From a checkpoint of a small model that predicts concentration at each pixel.
Model: 4.62M parameters, 48-pixel images, arch unet, norm groupnorm, activation relu, widths [48, 96, 144, 192].
Rows from block 3 of a small model that predicts concentration at each pixel, named by matrix and row number. Rows with one number belong to one channel. Each number is 128 + 32 x the weight over its row's rms, rounded and kept within 0 to 255. All counts start at 0. Numbers have three digits each. After the name is the row's rms in percent of the matrix's.
After each channel's rows are labels from the 100 images, of 14976, where the channel reaches its highest value: "strongest on" is what is common among them. Only what is clearly more common there than usual is listed. The data: reaction-diffusion patterns (Gray-Scott).
# convs0: first 3x3 conv (model.enc.1.1.convs.0.weight, 96x96x3x3, standardized in use, each kernel summed), inputs 0-95
# convs1: second 3x3 conv (model.enc.1.1.convs.1.weight, 96x96x3x3, standardized in use, transposed, each kernel summed), outputs 0-95

convs0.2 098:177123140111091104114175102123154128160158108105120098095110156106116118233114195120145058167105156155074143093110112180147128123135104147172145199093113099066131143154127091158154144166160065092125099173087152102140173122123110097100133106126189135102122094100086144147147174105130118169
convs1.2 094:143063112065147129097173105064133164178099099131076106113094095120161104161154190082158107153152173129110124105121132118165062178117128124071159109182129151197163139135074147148113164189108129094146161146136175138147123142113080146103122136068164094111081128116141162109090146133145108162
strongest on: feed 0.018 kill 0.051

convs0.22 094:188145134096102109194119166119173136120198154125144082124076151244127101119173085145082177142137139135133155140082048142157084092099150115172113122122122090131128131170113138078113175091141114143162103097126157141137128185123104160121122197093105136097100084131111093149130124128147128145
convs1.22 087:155084115131130094133163140143127086123172180106162129104220138113161089115117130154066163148134130140140140157091162207103143165105177142180083089157145157109162121144127145157180042150187106172124139146086074182129121152182117164081115155168129096149149094130164131127111136146137145120
strongest on: embossed; feed 0.018 kill 0.051

convs0.88 125:124079097136083110144133139169150128128122146101096168142179103078055137148118125123180114124118119156125148129094155099105159127139166143118168091174121164141157091090199121159168118112131124103105098158118126082178193110135169140176168041177158133099115127099071129186065102096097104089
convs1.88 090:128164099153131097072104149171134132140157090180198109096148061100131115137135114125119194165112143186131119130095119186177140119112145161161155162104146086150115135163191121131070173155141112164094129174103104132121111115164120092042176167158123087108090083129132155146182179162131128130
strongest on: embossed; feed 0.078 kill 0.061; feed 0.014 kill 0.047

convs0.30 124:089135110102131134117112139109080113163075126147102110105120171155137058131122093167125127129150084183081130097189111158171082055180160196152175122139117104108154096137156117100122149100152154097105150115148137176116122132115144124135156099110152190213087173110112176176170101162165097100
convs1.30 116:155164123057170155133084117156111117129131088117145112108134112127118122113123096175209145096157103188133099164106125149103192078158154152106149124065161095121106144106114133136099100099094143107096113129101099176130159129138108124125086108164073128194162197131150155123243133116145132080
strongest on: feed 0.018 kill 0.051

convs0.72 116:160068091086087131153128161131166157105117149128117130164143062120100137147187180131107135149146144062137147110116174110123180114076177105142088122167128139093162153122138115206157149105128162124109138130160152064150130161093138058151143128146198136100133094108093077168101067160104162088
convs1.72 088:148125103140125108065159119104137125148142102193171093121111057127160175182074162104189144100130126132113165117113150151167150129162081153135146144159112148144123037190105167112110183141204122134107113177098127114103122046154104134115097114135148096145154064158108145131108150101153159153
strongest on: feed 0.018 kill 0.051

convs0.19 112:069151131107072106091149126158190075124104135122089122127157194081119067116163096113202103121139135170133171150083106100185068105137083214120126123154086115117147135109073141077134141098093167109107107064171119180134110132114085117151149133094153147134107130143093115171116129161125120128
convs1.19 090:104102141090135129139111082187136146121142126146187060120144134138098097142098103158181183151122127168123116118144076163073140090112152170129115215077138074130124098189127129131076126124080143136127167103127068177125178142100135169104073132143094114134183140111146133147206157168111125100
strongest on: feed 0.018 kill 0.051

convs0.68 093:107106071180088111103116141138177152122129130106080173137181095161118134131148123104103103097088121126141121118119144077076156128097222128118138083159089186155181101104158081102149111088134140164188138127112108073124196125176127100209152066146172092101135104110117122147113153136104141116
convs1.68 089:149191130134194140133086188139121096139133128158171080093113109087143081127120136170140175139147116198130132145107122178182088118067156171177151193072131087158106163105128109142057096176143167107129145171130157118092138137120153169045151137144120100130104086151120133110166118133119125100
strongest on: feed 0.018 kill 0.051

convs0.42 098:141057128104048137136129174176160153125119154115101171115178146121167148151159114148177152120131155101135138100153115114125102106130166146159130142132082201085094116093124142115137071178127125090089175133094149087116083140081154157164156035138129140099126137106083093193116062125105137098
convs1.42 100:130131100120115109104153138118116094156104160127166125127158047077117104154082139065096107145141148133098123129103127162149064104128122151132158088204127076168080094175135113183118238184163146168137102183095077120081131138121168142088121152143091122112117111147124142139082164140120166121
strongest on: embossed

convs0.5 091:081143139162162097177126185147149175166101057189137108138131166172167120128117097102118161168152111155109127077066077122094159123119122157160147135091147129106185127139125142128086134121161072186158175093145133124110156168152145131127168154112034156133135075082126129121117178109172101157
convs1.5 134:105127121171135142086106088064153146157126121108092158132114162154147112132144160102121113170078187117107149107089152127166136165159132120115116159154082154105171172108074116143193116154119136059177132087143183103192096179120085144190170158079194128125088127101145116068095121136100158133
strongest on: feed 0.018 kill 0.051

convs0.38 122:100139163140146160163164152139138145102125131093040161163171119135114181176149102142148111115157111110109086092089122094119142133127199110097084125167131163113131146109170128128143076062118163146129118177075172101196178129143171120160125099108162133068118127126097069178101111098107062091
convs1.38 113:157181134098168134111092180176098102136142150175188116160104078101137116137136153170112145152154093118132170154133112170111177097068151099126155136108182105124089078185156117106063156152144158185126117207121084138048142102107162136105125105173076098151135086173129147155117108142138128121
strongest on: feed 0.018 kill 0.051; feed 0.014 kill 0.047

convs0.77 119:167089120127130112143152083147093112168144080147117182118112113095109096174121195113120112125096142138094131116058047134069097154100106125165121151116107106144168136177118117190123123164166062156200106164095142137126120198112105162120124135119203104137127071138094150109080125113163134169
convs1.77 084:117095117041181157171122149132158156135105118136084153147162112201175130109147107103129114117131142067150100106126141054135086182120166117138141104196135126160160105086131118142100114106136127099185162113151177127203192157159119080128118150073165140090070117093147111121077111122107138121
strongest on: embossed

convs0.65 117:073140097119134165146090177114153120128154099165076087163138113176153098143134157080102107157154146126118164166141140097179163189079102151114116044156149084157122153144107099153107143118111151133116139117147176085166112130171158160103123178065128165101182065152144074085136074135112174131
convs1.65 086:100095144194197181123152116144155176094084108155137134161099112109086161144102149137119096181114119162111148072176035128106187170162115143111109200078107096102179165154114162116146152092123143090125101150117168075149128144137143112110135079111148083151154117162166098111111164125098103119
strongest on: feed 0.018 kill 0.051; feed 0.078 kill 0.061

convs0.83 108:155120177086156068151217115147147148115137160114108150153152128105197164119139131125068128160126109055127123129123122099068143177080163088140055111072091143124157111098080127182153086204164154114119183113111165091160107159142136114148102116132109087128127169111146110169093145137134127133
convs1.83 102:168100171063157107092101120127110091165123192150150110103073104119114148153154141128080090121102123119144138170106145189105136138121103122187131123147114078093092071148129066155118152170184153158126099154090072129079175075111119168108162148180100092143089134090064150106107165107143096102
strongest on: embossed; dark; feed 0.018 kill 0.051

convs0.32 117:121091100115092073122188081193086130153178095183138189126107140122111103122060097118115093105120153187111108193148090187094122184120104156151165103156120096135139089126120098176140142187185093113139091117118112171154119140141131141150073139152122125110147116128077156121154060176116108119
convs1.32 087:120123076062193134171115139093165086096126126104133120106121091219100152115174082124144094130115147166088115100097123131159080177084177151176086132148066084129130122081173115136110112120089159122179122083118079163141074143112112150093170149150138120131061109093142116130127093165094117114
strongest on: embossed; feed 0.078 kill 0.061

convs0.84 095:057118159085113140110086140099116134116048176114134120169142122102167125103173133092147108154123154142176069070183215117128154099125166102126138077202133178113089111102135072125182167130147139144140108133150101127142171074149124119194117093115150148134137187128097158145134156150149129114
convs1.84 089:109102112109171145158078114150165128128203075139125146121153106222143125117102118137175166186130139190142136161140080155128158105134067187160155158148148113163109139153134153133059145097089186170175138165160076143124096124103093157093132169132153139117162111145176107125144100188105143130
strongest on: embossed

convs0.54 102:143128135094109093149178075135165166180197164130134178105146139103173167141144150042095112149053113173127120087119087123081139156074152115130116164125138114113140119146094118155121099137117091114157111205142154098176084122125128143153116172168090143055142104098056150169108131129128109149
convs1.54 100:138096124123174113118117131119127080163152114139174137136159137137124147105136124146114127143159085125096118184137169121114071159068126116168125158127079155185107131105170151163057055108209096186132112126119084153118076085139107165173124106158091132120128114098100134104095196216129151174
strongest on: embossed; feed 0.018 kill 0.051

convs0.61 073:102114071091140152133103139101134212147138129223111160151171122138183129121091117148117152143118137103163129120136135116098162205090125092133142159137084086150127150168150078130079092138114126210163180142184139122102131146202125155122140150133114167102134087124060150140111098134180135161
convs1.61 089:097155168184122144134139135197095109105164104139157143111138100176153166095083082127076176132105130096150110171144102106132116113125122064170081142158157181156078157074131208116138118092157144185158159112171136138146121138191178135096117182141150141127148132139136085131140069110101121060
strongest on: embossed; stretched

convs0.16 106:134090122083120120096123195118121122089164154133156155119173150139190144112149130142085098118110158103140132124192145155167143103133144145104110081186164089125140162126115120089142143085111116087096159167148122084141107168117096122089143174086149134140066123232156033130126150135071077135
convs1.16 094:113190149234113151084205104132164114104112115120211088156154118092109138130159123104102147168147110098114152145123126148107130117168114087115174128125173142167079152164133182141122152106158109133132120158164146111172110099120190140132118074124092165138221146180113119147154086125124095122
strongest on: embossed

convs0.76 091:203147140141119153102142106065124072112115080094136136168099168119128127163152164175108118146132079158066173073113158143157131134128099134179149118105117079062136129159186096210118151113189140076075121125099093180106156125104125152132084115154123146174081160165143134112121130158105117092
convs1.76 079:189139115071130103107097137149110116150111121164127132055088099170146130153131139143100083159112125130123164186116163146114151151124117110137171140182157082126149105141118112138101122151187108140101099135109044199081116096126103159085189148131102094157150159105093193079193172131185112162
strongest on: embossed

convs0.90 080:152137131145147120123127163118107182177107134177079151198163130139146177133136095156160125127124091108127089054122222113117110125130160088127144081158109150145110186121200098112151063115108134154157146166093175140165142145134164114189103074156123077135129083084150126154150128064110119124
convs1.90 112:132181143122178119116102138165101102087149135161163120176170097083116109091170081146068144130143079076104138192166133157080153063081151079103118135094174106124103087134156136105084138101199119176098117153124122122072128110146193072099133117178127139120156086158152111150114104137132119082
strongest on: embossed; feed 0.018 kill 0.051

convs0.74 091:114114125100105104116077148164197068102103152120094164153137107126130122086091170193127176145126133125106162139167170115137117073143142111143140185159128089082139152138161141113145152156099195084099174128133150116154155108057108101145146070092181171112086093146107084174092123187078152124
convs1.74 087:128112095165127093027126114119101127136069152170223114118121078072132153157132170070121094163126126112122110102145081177130121113095094119114135120130142154151124128122162110165166143196164158133103154202118116077095118150103147145070093113142121133121167105122043138122157144086135092138
strongest on: embossed; feed 0.078 kill 0.061

convs0.15 076:156094150130083143174139119145183110129166156124110136093153157142093110135199112156078103188204122079077086115100171100135112109162144139158102147114127132112135117149175149079092123114130152137145106128127138153169058151095098187112054136180129110156091132118118126208117169055133139136
convs1.15 101:149192127097129123133132160157135110117131148175180134128166119115147083160157107161099184093154124129173189130107166120089104082146167116190161086135160163124122120116131171160118165148196164160097152151152088128098173086115194171058172151150077134125140119163064136163138179164131121120
strongest on: embossed

convs0.13 072:035160064151134159153140144136157143145088067149118110130118159187127108179159132110125115145156067132098171103075099114131187127116132148190135119104080096073183132173097173136078113115162122125130182123153130124120139149151167172071188136151095125113091093107117120130127143136201146136
convs1.13 135:121111118146166174095116082067153166141135117142088147113130142153177117155128163104155086139108179132114140099095117095199164151163124138105143130175149135147134223098075117152131154147129188061180173111153179125185136173100087183146151158059161134156103161151145132081125126120120130145
strongest on: feed 0.018 kill 0.051

convs0.86 130:141100154139142120147145176161157118101103187066097147150166105112155163094222102166157128072150108088183095130163169125122121100111183111119118121167090152108126097114166146105143142089091202118084142110098108113167138125141138085183144061144132145148094172125106110195109114078119104088
convs1.86 088:096159159164085145163134099165114106114204083149157118135142132083123106138136110134125183147133113136134159175153146121077180091183103219140117112106123170164136104157130172145099142092169172185125136152159087122115102158150147174093100157118107109110219097185094115170136155129098172110
strongest on: embossed; dark

convs0.6 086:102139111104129096174084120131163137093166113175158131124123126141156118091181062124085106109209094146103193143068091081126170136156180164163126113120126075111122078146122101119089141090135140102117146092168186140183095124138188166129150117107089163106099165139124154167142124186162145075
convs1.6 116:125097118152140156093126117083144134158148115117084165118132192147140119139099157104154085138089193164066136096094130154201127147151088129155138123183135161175160163162087092148177172146189133060157122080105172123157083181143062177147165159107160102141113136164129123085123116140115096146
strongest on: feed 0.018 kill 0.051